{
  "encoder_arch": "convnext",
  "model": "encoder-decoder audio transcriber",
  "dataset": "Morse code for random letters and digits, with fading, noise and interfering tones",
  "train_examples": 26041,
  "n_mels": 80,
  "hop_length": 160,
  "input": "log_mel",
  "spec_augment": true,
  "win_length": 512,
  "tokenizer": "char",
  "vocab_size": 41,
  "encoder_norm": "layernorm",
  "encoder_activation": "gelu",
  "encoder_mlp_ratio": 2,
  "encoder_layer_scale_init": 0.1,
  "encoder_inner_norm": false,
  "encoder_drop_path": 0.05,
  "encoder_subsampling": 4,
  "encoder_layers": 14,
  "encoder_width": 512,
  "encoder_kernel_size": 3,
  "fusion": "prefix",
  "label_smoothing": 0.05,
  "decoder_width": 256,
  "decoder_layers": 8,
  "decoder_norm": "layernorm",
  "decoder_norm_position": "pre",
  "decoder_activation": "gelu",
  "decoder_mlp_ratio": 2,
  "decoder_head_dim": 64,
  "decoder_fused_qkv": false,
  "decoder_bias": "all",
  "decoder_qk_norm": true,
  "decoder_parallel_block": false,
  "decoder_inner_norm": false,
  "decoder_positions": "learned",
  "decoder_prefix_bidirectional": true,
  "decoder_connector": "mlp",
  "decoder_tie_embeddings": false,
  "init": "kaiming_normal",
  "residual_init": "none",
  "optimizer": "muon",
  "muon_scale": "match_rms_adamw",
  "learning_rate": 0.0036,
  "momentum": 0.85,
  "nesterov": true,
  "orthogonalizer": "newton_schulz_5",
  "adamw_lr_other_params": 0.001,
  "magnitude_pruning": 0.5,
  "max_steps": 12800,
  "batch_size": 64,
  "epochs": 31.5,
  "lr_schedule": "wsd",
  "decay_fraction": 0.4,
  "final_lr_fraction": 0,
  "warmup_steps": 2560,
  "weight_decay": 0.0,
  "adamw_weight_decay_other_params": 0
}
Rows from block 10 of the audio encoder, named by matrix and row number. Rows with one number belong to one neuron. Each number is 128 + 24 x the weight over its row's rms, rounded and kept within 0 to 255. All counts start at 0. After the name is the row's rms in percent of the matrix's.
# fc1: MLP up (encoder.blocks.10.mlp.fc1.weight, 1024x512), inputs 228-284
# fc2: MLP down (encoder.blocks.10.mlp.fc2.weight, 512x1024, transposed), outputs 228-284
fc1.72 098 [132 128 128  81 128 134 128  67 135 128 128 150 128 108 128 128 128 128 108 155 128 128 152 150 128  65 128 115 139 128  60 165 128 128 153 128 141 164 103 128 128 128 128 128  90 138 148 128 155 128 127 128 128 128 128 128 128]
fc1.73 115 [128 159 169 100 171 128 128 146 128 128 162  94 128 128 128 112 128 128 128 128 128 128 112 128 128 110 171 138 102 128 128 142 142 167 109 128 128 128 106 128  95 128 186 128  82 112 107 128 128  78 128 128 128 128 102 128 137]
fc1.74 113 [153 128 174  91 128 128 128 110 139 128 121  55 170 128 140 105 130 128 128 128 128 115 128 128 166 128 128  98  64 128 136 145 128 128 128 128 122 128 147 128 128 128 128 128 156 128  87  71 128 153 127 180 128  99 128 171 102]
fc1.75 098 [149  92 128 128 176 152 127 128 116 190 174 137 116 178 135 126 128 128  68 128 175 117 128 128 128 128 128 117 158 128  87 151  72 128 130  62 107 177  96 128 119 128 188 128 128 128  87 151  99  80 128 128 128 103 118 128 126]
fc1.76 098 [150 128 128 128 126 142 120 101 121 128 128 127 128 128 128 128 140 128 191 147 128 116 128 128 128 128 128 174 128 128 128 151 144 128 128 118 117 128 118 136 128  85  93 128 128 128 139 128  56 128 150 128 133 128 128 128 128]
fc1.77 105 [ 95 128 165 128 128 128 147 108 116 128  74 128 128 131 120  94 170 129  82 128 154 128 128 100 137 144 144 128 128 128 128 128 128 184 170 110 128 128 128 128 104 116 128 128  48  98 128 128 151 128 128 103 117 128 126 128 128]
fc1.78 103 [160 157 157 119 177 128 132 128  99  50 128 166  95 128 128 175 128 152 128 147 111 128 128 147 128 128 115 128 141 128  85 128 128 128 159 110 149 112 117 128 128 207 128 128 128 128 128 109 163 176 128 128 128 137 128 157 160]
fc1.79 094 [152 142  94 106 128 103 109 128 130 128 188 106 128 150 129  99 121 128 128 128 128 128 117  85 102  76 128 128 128 128 128 141 114  87 128 128 128 128  54 128 128  82 128 128 128 149 128 103 172  91  79 128 128 128 128 154 128]
fc1.80 094 [ 98 128 156 153  75 160 128 177 128 128 128 145 128 116 128 170 128 132 128  94 119  62  90 128 128 128 128 128 128 142 107 128 128 128 143 128 128 128 128 128 128 128 111 125 128 128 132 182 183  76  97 128 128 145 104 149 164]
fc1.81 095 [120 128 140 128 128  71 128 153 141 128 128 128 128 128 126 111 128 158  70 145 176 201 128 128 128 101 123 116 175 128 169 162 118 128 120 186 157 117  56 149 128  87 114 128 128 128 135 128 128 101 128 128 136 128  77 128  95]
fc1.82 101 [124 123 128 128 145 184 161  47 128 220 133 117 185 128 147 120  83  92 110 128  68 199 128 128 128 108 128 149  87 190 106 104  93 143 158 129 165 128  95 128 128 128 128 132 128 162 146 128 128 128 146 128 145 128 128 128 128]
fc1.83 107 [128 128 128  95 128 129 128 128 131 122 128 128 128 128 128 128 128 189 128 133 101 157 128 128 128 139 128 128 128 133 106  73  74  72 102 128 112 128 128 128 128 137 128 154 142 128 128 128  79 128 128 128 128 172 128 128 128]
fc1.84 092 [152 128 160 184 128 151 105 147 128 203 128  93 128 158 128 182 106  96 119 151 128 127 128 108 123  95 128 128  79 128 128 128 128  45 121 128 128 128 130 128  87 128 151 128 128 128 144 125 128 175 128 128 128 190 128 151 165]
fc1.85 114 [148 160 128 162 128 128 142  99 116 128 128 128 128 128 177 128 181 154 165 128 128 162 128 128 112  73  94 153  88 128 133 126 113  89 147 164 128 128  77 128 128 110  98  75 118 150 128 159 128 128 142 128 108 128 128 122 128]
fc1.86 100 [128 175 128 164 147 128 128  62 117 128 128 128 128  59 128  52 128 101 128 128 151 128 128 128 128 128 128 104 128 128 128 102 149 128 120 128 110  74 153  79 130 108 128 128  84 128 128 162  90  85 128 115 118 128 126 143  84]
fc1.87 095 [165 192 128  80 128 128 128 128 128 128  98 103 117 120 128  91 128 128 128 128 128  96 128 128 128 130 128 117 153 128 128 103  60  70 114  81 118  96 128 128 130  83 166 104 167 134 128 128 137 136  87 128 121 128 135 128 128]
fc1.88 092 [142 163 128 128 137 154 128  83 155 128 200 128 128 140 128 128 128 115 128 128 135 108 121 125 102  93 103 128 128 128 128 128 128 128 128 128 128 128 172 175 128 128 128 128 128 128 156 128 128 128 128  72 128 109 181 128 128]
fc1.89 079 [128 161 121 123 128 128 128 128 119 105 128 128 128  92 128 128 128  92 128 152 118 128 122 101 128 128 170 128 118 175 128 128  93 112 178 182 128 141 177 147  64 128 128 128 128 135  83 128 128 128 138 131 171 151 128 128 151]
fc1.90 103 [128 102 163 128 128 128  85 128 137  83 128  68 128 132 128 128 128 128  99 136 126 201 156  89 128 128 128 128 128 114 145  91 134 128 128 128 134 128 127 134 128  75 128  73 128 128 128 128  90 162  74 128 128 128 128 114 110]
fc1.91 095 [128 150 128 128  97 110 117 128 128 142 128 128 145  87 128 128 169 161 128 155 128 168 121 109 128 128 128  99  97  83 128 128 149 114 132 128 120 168 113  98 128 128 128 107 128 128 128 128 128 128 161 128 128  70 128  57 128]
fc1.92 090 [124 126 168 128 128 159 171 128 124 128 128  99 128 109 105 147 128 128  80 128  77 183 132 128 128 128 161 128 128 128 128  93 120 150  97 128 128 128 128 128 128 131  95  62 128 209 113 128  71 136  46 128 128 128 108  73 143]
fc1.93 114 [164 128  71 128 128 140 128  81 128 128  93 115 119 152 127 128 179 128 128 128 128 112 128 128 128 128 152 128 188 128 128 102 128 165 105 128 128 128 142 138 128 146  95 128 128 184 128 151  85 144 159 128 151 128 149 117 128]
fc1.94 098 [131  88 126 128 145 197 128 128 119 128 128  83 114  85 181 128  80 120 128 128 184 128 148 128 100 128 128 128 128 108  65 128 128  98 106 128 115 128 106 128 128  82 133 128 128 128 101 128 128 128 128 170 128 122 130 133 128]
fc1.95 088 [ 95 128  75 128 118 128 128 128 101 128 128  61 113 145 142 128 128 113 128 128  67 148 128 190 184 112 128 128 171 128 128 128 128 104  91 110 128 128 128 155 128 143 150 125 203 128 138 176 128 128 125 122 164 128 128 145 128]
fc1.96 101 [128 166 128 128 128 128 127 128 103 128 128 163 128 128 128 128  77 128 128 114 129 141  82 128  97 128 128 128 154 128 147 128 128 128 128 128 128 128 131 128 128 121  98 128 148 152 174 146 173  80 139 128 169 128 121 128 121]
fc1.97 092 [120 141 128 128 128 166 128 136 154 128 128 224 128 128 128 110 128 126 128 128 143 128 128 128 163 128 128 171 128 112  71 128 116 128 128 156 128 128 128 128 159  81  67 128 128 128 128 126 128 128 190 128 114  96 128 128 108]
fc1.98 095 [128 128 128 128 101 128  69  93 128  62 123 128 128 128 128  88 123  72 111 128 128 144 128 147 128 128  96 128 214 182  92 128 128 154 128 125 167 128 128 128 128 128 128 128 128 163 132 107 124 128 134 128 128 128 128 164 128]
fc1.99 088 [143 100 163 128 128  95 128 213 120 128 128 169 128 128 145 185 128 161 106 128 128 108  99 128 128 128 198 129 128 136 179 118 157  70 156 128 152 128 128 127 110 156 128 128 128  97  85 154 105 128 128 144 128  99 110 128 128]
fc1.100 114 [128 146  85 143 117 162  87 128 128 128 136 128 110 128 132 128 128 128 128 128 132 128 151  99 128 128  80 128 128 156 128 174 136 168 128  93 146 135 122 108 128 162 128 128  76 128 128 178 117 128 128  71  70 128 128 148 118]
fc1.101 118 [128 154 128 128 111 128 128 116 126 128 128 183 176 162 128  74 128 128 138 128 134  91 128 138 103  94 107 187 105 130 128 128 128 103 128 128 165 128 128 128 128 128 169 128 121 128 116 128 125 128 128 128 106 145 128 112 142]
fc1.102 097 [128 107  81 103 111 128 128  93 128 128  93 120 128 128  98  83 128 128 128 144 128  96 128 128 119 125 128 128 128  96 128 128 144 128 128 128 128 128 128 128 128 143 173 128 117 128 110 119 128 193 128  95 128 128 128  93 128]
fc1.103 073 [161  95 128 117 135 128 128 128 147 128 153 163  77 128 128 128 128 153 128 128 127 128  74 128 128 128  84 155 128 129 143 146 128 128 142 128 122  89  97  77 128 145 128  95 128 128  92 112 128 128  80 114 128 128 166 128 128]
fc1.104 111 [124 128 139 128  92 116 128 133 114 128 128  92 128 184  97 145 128 128 128 146 128 134 152 114 209 198 128 155 165 113 128 129  70 128 128 116 128 128 128 128 128 128 128 163 128 128 128 144 128 181 128  98 128 127 110 126 140]
fc1.105 084 [128 169 130 128  89 128 136  66 122 128  47 128 128 128 128 128 147  71 128 128 119 118 128 128 107 130 104  65 128 102 128 132 128  77 141 168 104 128 108 128 128  98 128 128 128 128 112 128 155 128 128 164 128 128 128 128  84]
fc1.106 102 [115 142 128 109 123  96 142  60 105 146 128 128 128 152 153 128  89 121 176 101 164 128 128 157 206 128 101 158 128 152 128 128 147 128 128 101 135  97 188 128 128 151 128 128 128 119 110 134 128 128 169 128 112 118 128  91 128]
fc1.107 097 [131 128 128  96 112 128 128 109 151 128 128 156 128 153 109 128  91 141 128 128 128 128 156 128 162  95  89 125 192 169 173 187 165  91 128 132 128 128 192 115 128 181  95 127 184 134 128 128 128  77 155 128 128 131 131 128 128]
fc1.108 101 [144 115 128 105 128 183 128 116 128 128 128 114  44 128 143 116 132 167 128 128 128 155 144 157 128 128  97 169 128 128 130  83 128  81  90 128 128 128 128 170 160 128 130 128 128  97 180  92 128 139  88 128 127 128 105 174 128]
fc1.109 084 [171 209 128 128  86 129 101 128 128 122 128 128 128 136 119 128 130 114 128 128 128 121  95 128 133 128 128 128 135 128 128 128 104 128 166 130 160 136 128 128  84 128 161 128 128 128  98 202 128 128 128 128 128  90 178 128  91]
fc1.110 114 [149  89 128 128 110 162 128 104 116 128 128 129 230 128 107  76 128 128 128 114  40 106 128 128  95 128 128 128 105 109  76 128  81 175 142 116 128 128 128 100 128 128 128  68 128 105 190 113 128 155 118 165 107 128 128 128 128]
fc1.111 110 [128 128  50 128 202 128  88 110 128 129 128 128 106  76 109 128 128  81 128 121 128 128  88 128  93 128 128 118 191 128 100  89 128 100 128 128 146 128 128 176 128 128 128 128 138 142 136 128 131 128  99 128 128 128 118 128 135]
fc1.112 088 [100 128 128 125 103 128  68 104 128 128 100 128 128  73 129 154 128 158  97 128 176  74 128 128 128 128 128 128 137 128 199 128 132  97  75 128 129 136 105 128 165 128 128 168 128 128 108  87 128  77 128 128 128 128 105 128 114]
fc1.113 080 [128 121 160 184 128 134 128  85 134 128 110 155 128 128 142 128 164 128 128 107 128  96 135 128 150 128 119 128 133 103 117 103 128 128 101 127  97  77 152 128 128 101 128 128 197 154 128  75 167 128 128 128 128 128 161 128 106]
fc1.114 095 [126 172 109 128 143 176 166  99 128 128 128 136 128 143 128 128 128 119 128 128 128 109 128 128 128 128 128 128 128 102 147 177 114 102 103 128 124 128  86 165 128 128 128 178  45  93 128 188 170 134 109 142 128 103 128 128 122]
fc1.115 095 [105 173 128 128 128 166 128 128 128 135 159 128 119 162 128 128 101 128 135 149 141 128 173 128 144  78 112 196 128 102 128 166 128  63 131 138 106 128  92 158 131 128 128 187 136  76 128 122 133 128 133 128  83 128  89 168  70]
fc1.116 094 [128 104  64 128 161 150 128 128 117 106 128 128 111 128 141 181 128 189 180 128 128 135 168 105 169 170 128  80 139 128 128 171 128 167 128 128 128 128 102 128 156 107 136 128 128 128 128 128 109 124 136 128 128 128 128 191 128]
fc1.117 105 [141 128 128 128  80  52  90  98 150 166  91 131 184 128 128 162 138 128 128 163 142 149 138 121 125 148 163 166 106 128 128  87 169 164 128  92 128 128 142 128  84  58 128 116 128 128 128  73  79  99  72 128 128 153 111 128 128]
fc1.118 101 [ 78 128  70  74 128 117 132 128 102 128 128 128  87 128 132 128 142 128  88 121 128 128 128 128  78 128 163 128  98 128  79 128 147 163 100 119 128 108 128 136  68 165 128 107  93  90 128 172 128 152 103 128 162 128 120 153 103]
fc1.119 110 [148 128 104 111 128 147 106 128 133 117 128 181 142 128 213 174 143 106 147 128 128 128 141 119  90 138 128 128 166 128 128 128  91 154 128 156 128 159 128  91 149 153 121 128 128 150 128 136 128 128 110 155 128 158 128 127  93]
fc1.120 090 [128 124 128 128  91 128 128  84  94 128 130 134 128 128   8 128 128 128 128 128 169 128 128  82 157 128 128 128 128 128  92 128 128 128 128 120 155 105 103  95 128 128 128 129 128  83 128 128 123 162 142 151 128 125 134 128 115]
fc1.121 123 [128 145 153 151 128 144 156  70 137 169 128  71 119 128 131 128  56 159 128 134  89 128 138 128 128 128 122 121  66 128  94 128 165 120 126 144 108 107 128 109 128 120 109 160 128 110 128 128  87 128 128 128  86 168  92 158 128]
fc1.122 084 [128 128 128 128 104 128 128 128 128 128 128 163 128 128 128 128 128 128 113 128 128 128 128 117 128 141 117 128 100 128 144 106  92 128 128 168 117 128 128 128 128 128 102 109  79 128 124 128  74 128 153 128 128 128 194 155  86]
fc1.123 113 [128 145 128 158 128 128 166 169 128 128 112 136 117 128 136 172 154 128 171 115 128  94 128  51 128 164  78 128 128 128 128 128 100 128 134 129 128 128  92 128  95 128 173 128 112  87 128 128  83 125 128 155  48 128 134 128 128]
fc1.124 076 [128 120 145 103 128 118 128 128 128 151  74 108 197 128 128 181  90 105 128 106 128 128 128 128 122 128 191 151 128 128  96 154 164 176 128 128 128 128 128 141 181 128 128  95 128 128 149 128 128 166 169 128 128 187 128 128 128]
fc1.125 111 [128 147 128 128 128 140  92 128 128 110 153 128 128 128 202 128 128 128 128 138 143 128 160 128 154 143 128 128 147 130 128 128 128 128 128 128 128  65  86 128 229 128 105 118  91 186 128 128 126  95 128 117 115 128 171 121 128]
fc1.126 100 [128 149 128 170 143 128  93 155 120 128 128 128 128 173 120 128 128 128 113 128 179  77 128 148 128 128 121 128 164 128 148 128 128 128 107 146 128 154 143 128 128 126  79 128 128 128 104 128 128 128  95 155 116 128 128 174 128]
fc2.72 101 [169 128 128 105 128 125 128 114 128 128 124 128 114 128 106 120 128 128 128 119  62 155 128  92 128 129 128 128 128 128 136 128 128 114 133 128  76 128 113 172 128 128 179 128  77 147  80 121  87 132 128 128 159 128 128 128 115]
fc2.73 113 [128 128 211 140  94 128 199 153 191 141  85  88 122 113 148 128 172 128 117 128 128 128  97 148 128 128 145 138 126 128  54 128 128 128 128 128 128 128 193 119 136 128 128 107 128 163 123 128 128 143 182 107 114 128 158 101 118]
fc2.74 117 [175 128 134  77  77  81 128 115 128 125 128 128 128 155 128 128 162 128 120 146  97 128 128  91 182 128 128 127 128 128 165 110 128 128 128 136  54 128 128 128 128 128 115 127 171 128  56 106  83 128 160 128 120 128 128 104 128]
fc2.75 099 [128 159 124 128 128 128 128 128 128 152 128 128 128 113 128 128 128 144 128 128 192 131 128 101 128 128 128 128 129 129 111 115 104 115 109 162 128 128 128 109 128 128  71 128 140 122 128 128  98 118 128 128 116 108 128 134 139]
fc2.76 096 [128 128 110 157 111 128 128 128  93 128 169 128  79 128 128 147 128 128 128 115  98 185 117 128 128 128 128 128 128 113 155 176  91 112 164 151 116 128 128 128 128 128 128 128 124 101 117 128 136  92 128 109 128 128 123 128 195]
fc2.77 108 [165 128 163 142  98 135 128 128 143  91 189 113 128 128 128  88 128 128 150 128 128  93 174  89 128 128 119 123 128 125 103 128 107 162 128 129 128 116 141 128 128 128 121 128 104  98 117 171 128 120 128 128 137  87  75 128 217]
fc2.78 095 [128 115 128 128 128 153 138 128 128 128 128 132 145 128 109 146 128 128 103 128 128 128 128  98 151 107 128 146 128 142 128 128 128 128 128  95 127 201 128 101 137 106 128 128 166 128 133 141 128 128  85 128 143 128 128 122 128]
fc2.79 096 [128 128 128  89 100 128 128 128 128 128 128 119 128 128 202 128 128 163 128 128 147 113 128 128 128 128 144 125 128 128 128 128 128 128 128 128 128 102 128  98 128 153 128  80 128 147 128 200  95 132  90 128 128 128 173 142  59]
fc2.80 090 [100 178 169 197 109 185 174  98 128 100 128 128 128 128 128 107 145 115 128 128 132 128 128 151 100  72 128 128 128 128 141 128 128 179  63 163  98  80 154 128 113 126 189 131 108 128  90 182 181 128 128 188 128 128 128 165 128]
fc2.81 095 [128  94  90 112 128 112 136 128 128 128  86 128 128 128 121 128 128  77 128 118  83 128  90 128  50  87 142 154 141  84 174 128 127 128  99 128 161 128 171 128 128 128  69 130 128 128  46 143 109 128 128 128 123 128 165 128  75]
fc2.82 103 [128 111 128  75 158 146 126 126 128 128 128 165 128 101 159 128  98 111 128 128 128 128 108 162 199 155 180 180 128 128 128 128  41  69 128  85 112 128 128 128 128 126 128  82 144 128  71 128 168 164 154 128 122 128 104 129  59]
fc2.83 110 [ 90 140 148 154 156 128 166 128 128 111 135 179  89 128 128 143  72 153 128 128  77 144 169 128 128 128 115 150 128 128 128 128  88 126 128 128 189 158 128 169 128 153 128 157 128 128 127 128 152 128 128  59 118 106 105 128 128]
fc2.84 095 [128 128  78 146 128 154 156  83  90 128 140 103 150 128 128 128 111 172 153 128 105 128 170 120  70 128 128 137 119 148  73 128 128 128 128 128 126 135 107 152 100 128 168 128 128 142 146 128 128 209 128 128 139 128  98 174 101]
fc2.85 111 [128 128  79 128 142 128 174 129 128 104 142  97 128 128 106 128 128 118 128 128 117  89 173 128 128 128 104 128 119 128 156 128  74 156 128 128 128 100 171 152 116  70 113 128 142 128 128 128 128 128  84 128 140  94 163 128 128]
fc2.86 101 [126 128 179 128 110 112 128 141 128 104 139 119 207 133 128 128 128 128 128 115  71 128 128  97 128 128  79 155 128 128 167 128 128 128 118 128 128 128 128  84 122 114 155 114 128 152 128 128 103 128 128  43 128 108  74  88 128]
fc2.87 098 [129 128 128 128 122 128 128  51 128 172 128 147 128 163 128 130 222  57 167 162  69 128 128 163 153 128 128 128 128 128 191  50 128 145 128 173 128 185 128 166 153 128 152 128 105 128 161 128 101 128 128 128 128 128 128 137 147]
fc2.88 093 [ 84 133 125 161 128 131 128  82 128 128  84 155  62 128 162 128 132 140 128 128 153 155 128 107 100 142 179 128  59 128 140 128 128  99 129 137 128 157 128 113 128 128 128 158  91 128 110 128 195 128 104  70 128 128  90 177 128]
fc2.89 082 [128 128 128 161 148  84 128 128 158 128 128 128 128 128 122 128  86  83 160 125 212 128  97 109 128 128 128 177 144 128 128 128 128 128  96 161 163 118 152  98 128 161 177 118 112 129 179 104 133 142 127 128 128 128 128 150 132]
fc2.90 097 [ 89 128 141 128 128 123 128 123 140  90 113 128 151 128  93 106 128 156  76 128 171 196 120  94 129 118  77 128 116 151 103  90 140 154 128 128 156 143 128 128 140 103 128 104 128 128  91 128 121 164 128  85 111 128 128 128 185]
fc2.91 092 [128 128 146 123 140 128 128 128 128 166 128 128 128 128 128 148 128  83 128 143 128 163 128 146 167 175 140  97  91 140 128 101 126 147 128 128 128 128 124  93 128 162 128 128  88 181 128 128 102 159 111 128 120 128 142 128 128]
fc2.92 090 [128 150 128 128 128 128 128  55 128 128 128 152 128 204 128 151 128 128 128 128 128 136 185 125 128 128 128 128 105 116 131 128 195  81 197  51 128 128 128  84 128 107 126 108 153 128 186 128 128 128 128  98 128 147 128 136 175]
fc2.93 116 [ 80 128 128 128 106 113 128 128 105 119 158 131  76 109 128 133 132 152 128 118 128 194 114 105  65 128 102 128 128 128 128 128 170 110  97 138 188 130  73 128 184 136 161 172 159 134  86 128 128 122 107 128 160 128 132 143 128]
fc2.94 100 [128  79 142 116 126 151 104  99 128 128 128 128 129 166 128 128 128 168 126 128 186 136  70 150  97 128 151 128 128 128 128 165 128  96 124  97 117 120 154 130  92 114 128 127 128  98 128 156 128 128 128 139 128 106 128 128 128]
fc2.95 086 [128 171 128 189 128 128 128 105 101 121 111 102 128 133 128 128 128 191 128 128  94 144 109 128 128 128 136 125 126 128 128 123 150 128 128  78  68 187 115 128 137 128  60 155 128 175 134 128 128 130 128 117 150 128 128 170 111]
fc2.96 110 [128 111 106 128  94  81 128 144 128 180 128 128 205 128 128 128  71 134 134 128 142 128 128 128 191 123 128 128 179 139 216 128 149 123 117 128  97 107  85 128 129  95 150 140 158 109 128 128 128  99 111 138 165  75 147 128 133]
fc2.97 085 [128 128 128 128  59 128 128 128 110 128  96 128 163 128 128 104 128 108 128 114 128  65 128  88 134 101 130 128 140 128 107  99 128 128 128 128  89 182 128 157 128 128 128 128 128 197 126 148 140 132 128  73 124  88 156  93 118]
fc2.98 098 [128 150 128 128 128 128  96 181 154 173 128 128 128 128 170 153 128 132  97 128 128 128 127 128 182  97 128 128 132 128 134 128 128 161 177 169 198 128  46 195 128 128 128 110 128  92 128 142 128 128  81 109 117 128 128  71  75]
fc2.99 103 [ 97 128 128 128 128  68 128 180 139 158 111  72  98 167 158 128 128 128 128 145 128 158 107 116 128 128 106 169 144 128 128 150 128  97 134  63 170 128  96 140 146 128 130 128  91 140 139 128 128 128 128 128 110 128 128 119 153]
fc2.100 109 [111 147 109 128 128 174 128 177 128 128 128 128 124 128 128 128 128 128 128 155 128 128 128 128 128 112 139 145 128 128 128 128 211 154 130 128 128 128 128 135 176 154 143 128  94 127  69 163 128  84 128  95 128 101 160 128  97]
fc2.101 122 [128 140 102 128 189 159 128 105 128 116 128 155 128 102 128 128 128 128 120 128 128 128  95 121 128  91 128 115 128 126 152 152 155 128 128 120 128  81 128 128  98 128 128 125 128 128 125 137 128 128 128 176 151 128  99 183 128]
fc2.102 104 [114  77 128 165 128 128 128 128 156 135 128 174 131 128 128 128 128  95 171 128 128 128  92  82 102 128 153 208 128 128 190 157 185 116 123 128  43 128 107  51 118 174 128 143 128 128 169 129  97 128 128 108 150 128 128 113 128]
fc2.103 077 [128 128  93 128 140 128 182 128 100 128 128 128 128 128  83 128 128 128 118 128 105  82 128 130  70 128 128 128 128 145 101 151 106 128 128 202 128 158 133  60 128 137 128 128 139  89 125 109  71 128 129 128 128 128 128 100 128]
fc2.104 105 [177 100 138 128 128  97 128 169 114 128 144 128 155 220 108 146  99 159 183 112 162 128 128 168 128 128 128 128 128 143 109  71 128 166 102 128 128  87 158 128 128 142 107  96 163 128 130 168 128  87 123 128 128 138 128 114 128]
fc2.105 101 [128 125 128 128 105 128 171 128 117 162  98 128 128 128 128 128 128 156 128 128 102  50 106 128 128 120  98 128 128 128 148 128 128 128 128 128 128 128 119 128  94 128 128 120 119 128  97 106 160 128 128 128 122 137 128 110  65]
fc2.106 094 [128 128 119 128  97 128 128 121 127 128 128 107 212 128  98 128 128 128 165 102  64 128 148 178 128 157 128 174 128 175  99 128 128  66 123 102  95 204 128  98 156 170 128 128 128 146 139 128 128 154 128  79 128  94 128 128 128]
fc2.107 095 [ 98 128 181  83 125 128 148 128 128 164 109 128 128 128 128 128 128 117 128 161 128 173  82 128 128 128 128 128 128 128 128 174  80 147  54 130  87 128 145 128 128 128 178 128 179 189 128  80 128 128  87 128 120 187  82 128 128]
fc2.108 095 [109 128 115 128 124 128 128 132 128 110 128 128 128 191  89 167 150 128  90 128 128 117 128 128 211 142 128 128 128 128 105 128 132 177 128 128 111 177 128 128  97 140 128 146 128 102 128 173 128 128 128 128 145  73 128 128 128]
fc2.109 087 [116 158 152 128 125 110 128 128 128 113  77 179 128 128 120 128 128 128 128 107 128 128 175 110 128 114 128 175 128 128 128 144  84 198 128 128 128 138 121 128 164 148 128 128 128 128  74 128 128 128 124 154 114  96  91 128 128]
fc2.110 106 [128 154  79 128 136 173 128  94 128 171  82 128  94 158 114 148 145  84 128 128 105 128 156 121 127 128 128 128 128 114 155 128 128 128 163 145 109 205 128 122  94  82 110 149 128 128 140  68 128 128 117 196 128 112 138 128 109]
fc2.111 107 [128 128 159 173 156 126  89 128 128 155  87 128 128 174 128 128 119 128  83 128 128 128  96  99 110 128 128 128 119 160 128 128 128  98  84 104 128 128 128 128  71 216 149 101 128 142 128 128  89 128 103 161 128 128 128 128 128]
fc2.112 089 [154 128  90 134 112 128 128 182 128 128 128  84 173 128  74 128 119 128  78  88 128 128  83 128 128 128 128 128 157 119 153 144 128 152 106 139  69  75 176  89 128 141 125 174 114 128 128 128 126 128 120 128 128 108 128 128 112]
fc2.113 077 [128 128 128 128 128 138 128 128  99 128 128 100 178 185  54 128 128 118 128 166 128 128 139 128 132 128  79 128 196 131  91  91 135 160 119 171 177 125 128 128 100 128  91 128 104 128 128 143 150  61  66 128 128 128 107 128 128]
fc2.114 095 [124 128 128 128 165 128 176 128 128 106 128 149 128 101 124  89 128  74 180 128 128  41 128 128 127 164 125 128 181 136 151 128 130 128 128  73 106 169 146 113 128 128 182 128 128 128 183 111 136 128 128 128 148  95  72 128 125]
fc2.115 099 [128 128 106 100 131  63 128 128 117 128 153  80 145 128  49 128 125 128 155 128 121 194 128 128 156  84 128 123 152 128 109 128 111 128 128 128  56 128 128  89  68 110 142 128 128 128 144  99 128 145 206 169 128 135 128 128 107]
fc2.116 085 [128 128 142 128 110 128  84 128 128 128 128 128 128 128 128 128 128 128 128 128 128 168 102 158 128 128 128 128 128  42 118 128 128 168 143 186 128 128 160 158 128 128  92 128 128 128 105 141 114 128 128 128 128  63 187 116 154]
fc2.117 099 [112 128 128 128 128 128  94 166 160 196  83  89 162 199 128 126 128 128 128 112 178 110 128 128 165 109 136 114 128 128 128 128 129 140 128 108 160 128 144 146 128 121 182 128 128 128 191  95 128 128 128 128 118 128 128 128 137]
fc2.118 104 [151 128 128 128 139 106  78  98 128 153 159 169 151 125  95 128 122 128 128 171 176 105 103 128 128 128 128 128 128 157 128 123 107  83 165  90  98  51 128  99 119 144 128 153 128  91 159 128 111 128 128 115 131 128 116  98 128]
fc2.119 093 [128 175 143 166 128 236 128 148 128 122 128 151  92 128 128 116 110 134 128 136 137 128 128 183 128 128 149 128 145 128 128 128 128 128 128 136 152 128 135 128 128  80 128 128 128 152 206  92 128 128 128 170 128  88 170 128  54]
fc2.120 092 [128 128  97 128 128 187 128 128 142 128 128 124 128 128 128 128 134 114 113 128  93 128 128  75 129 128  98 128 173 128  98 145 128 128 145 168 128 187 128 128 128 128 178 128 111 128 128 112 128 101 162 170 128 128 128  93 123]
fc2.121 119 [128 157 128  99 128 158 128 128 100 116 169  97 128  92 128 164 147  88 103 108 128 128 128 148 170 128  94 128 140 144  87 110 128  97 170  81 108  73 128  98 121 128 128 128 128  93  95 128  89  92 128  79 145 128 128  98 157]
fc2.122 089 [ 84 128 128 128 164 128 128 128 114 128 128 128 154 128 128 128 128 128 128  96 128 128 128 128  84 128 128 128 141 128 128 128 146 128 129 181  15 128 128 128 145 147  89 128 128 128 128 128 128 128 128 128 128 128 128 128  79]
fc2.123 113 [112 107  88 128 146 170 128 142  99 150 128 128 128 128 108 128 128 112 128 155 128 128 139 125 128 128 128  55  88 128 109 125  89 128 128  89 128 112 128 130 124 179 128 128  87 161 126 128  78 128 127 101 128 111 166 103 128]
fc2.124 083 [168  89 189 123 128 128 137 128 128 128 135 128 128 128 153 128 128 128 128 128 128 100 128 128 128  74 128 160 128 105 128 128 128 128 128 128 141 128 128 128 145 190 128  94 128 128 195 128 128 128 193 119 128 128 111 132 128]
fc2.125 111 [128  85 150 128 128  93 128 130 128 181 128 143 152 128 159 128 128 128 128 116 128 128 143 144 181 178 128 128 128 128 125 143 128 128 128 133 190 128  91 128 154 103 172 144 128 162 110 132 128 128 128  99 130  84 128 126 128]
fc2.126 098 [ 68 128 128 128 153 128 108 157 128 218 128  91 128 128 128 128 154 128 128 123 128 128 128  82 137 108 143 128 128 185 150 128 128 128 128  46 116 128 107 128 170 122 128 128 128 128 132 128 178 128 199 128 118 186 128 128 147]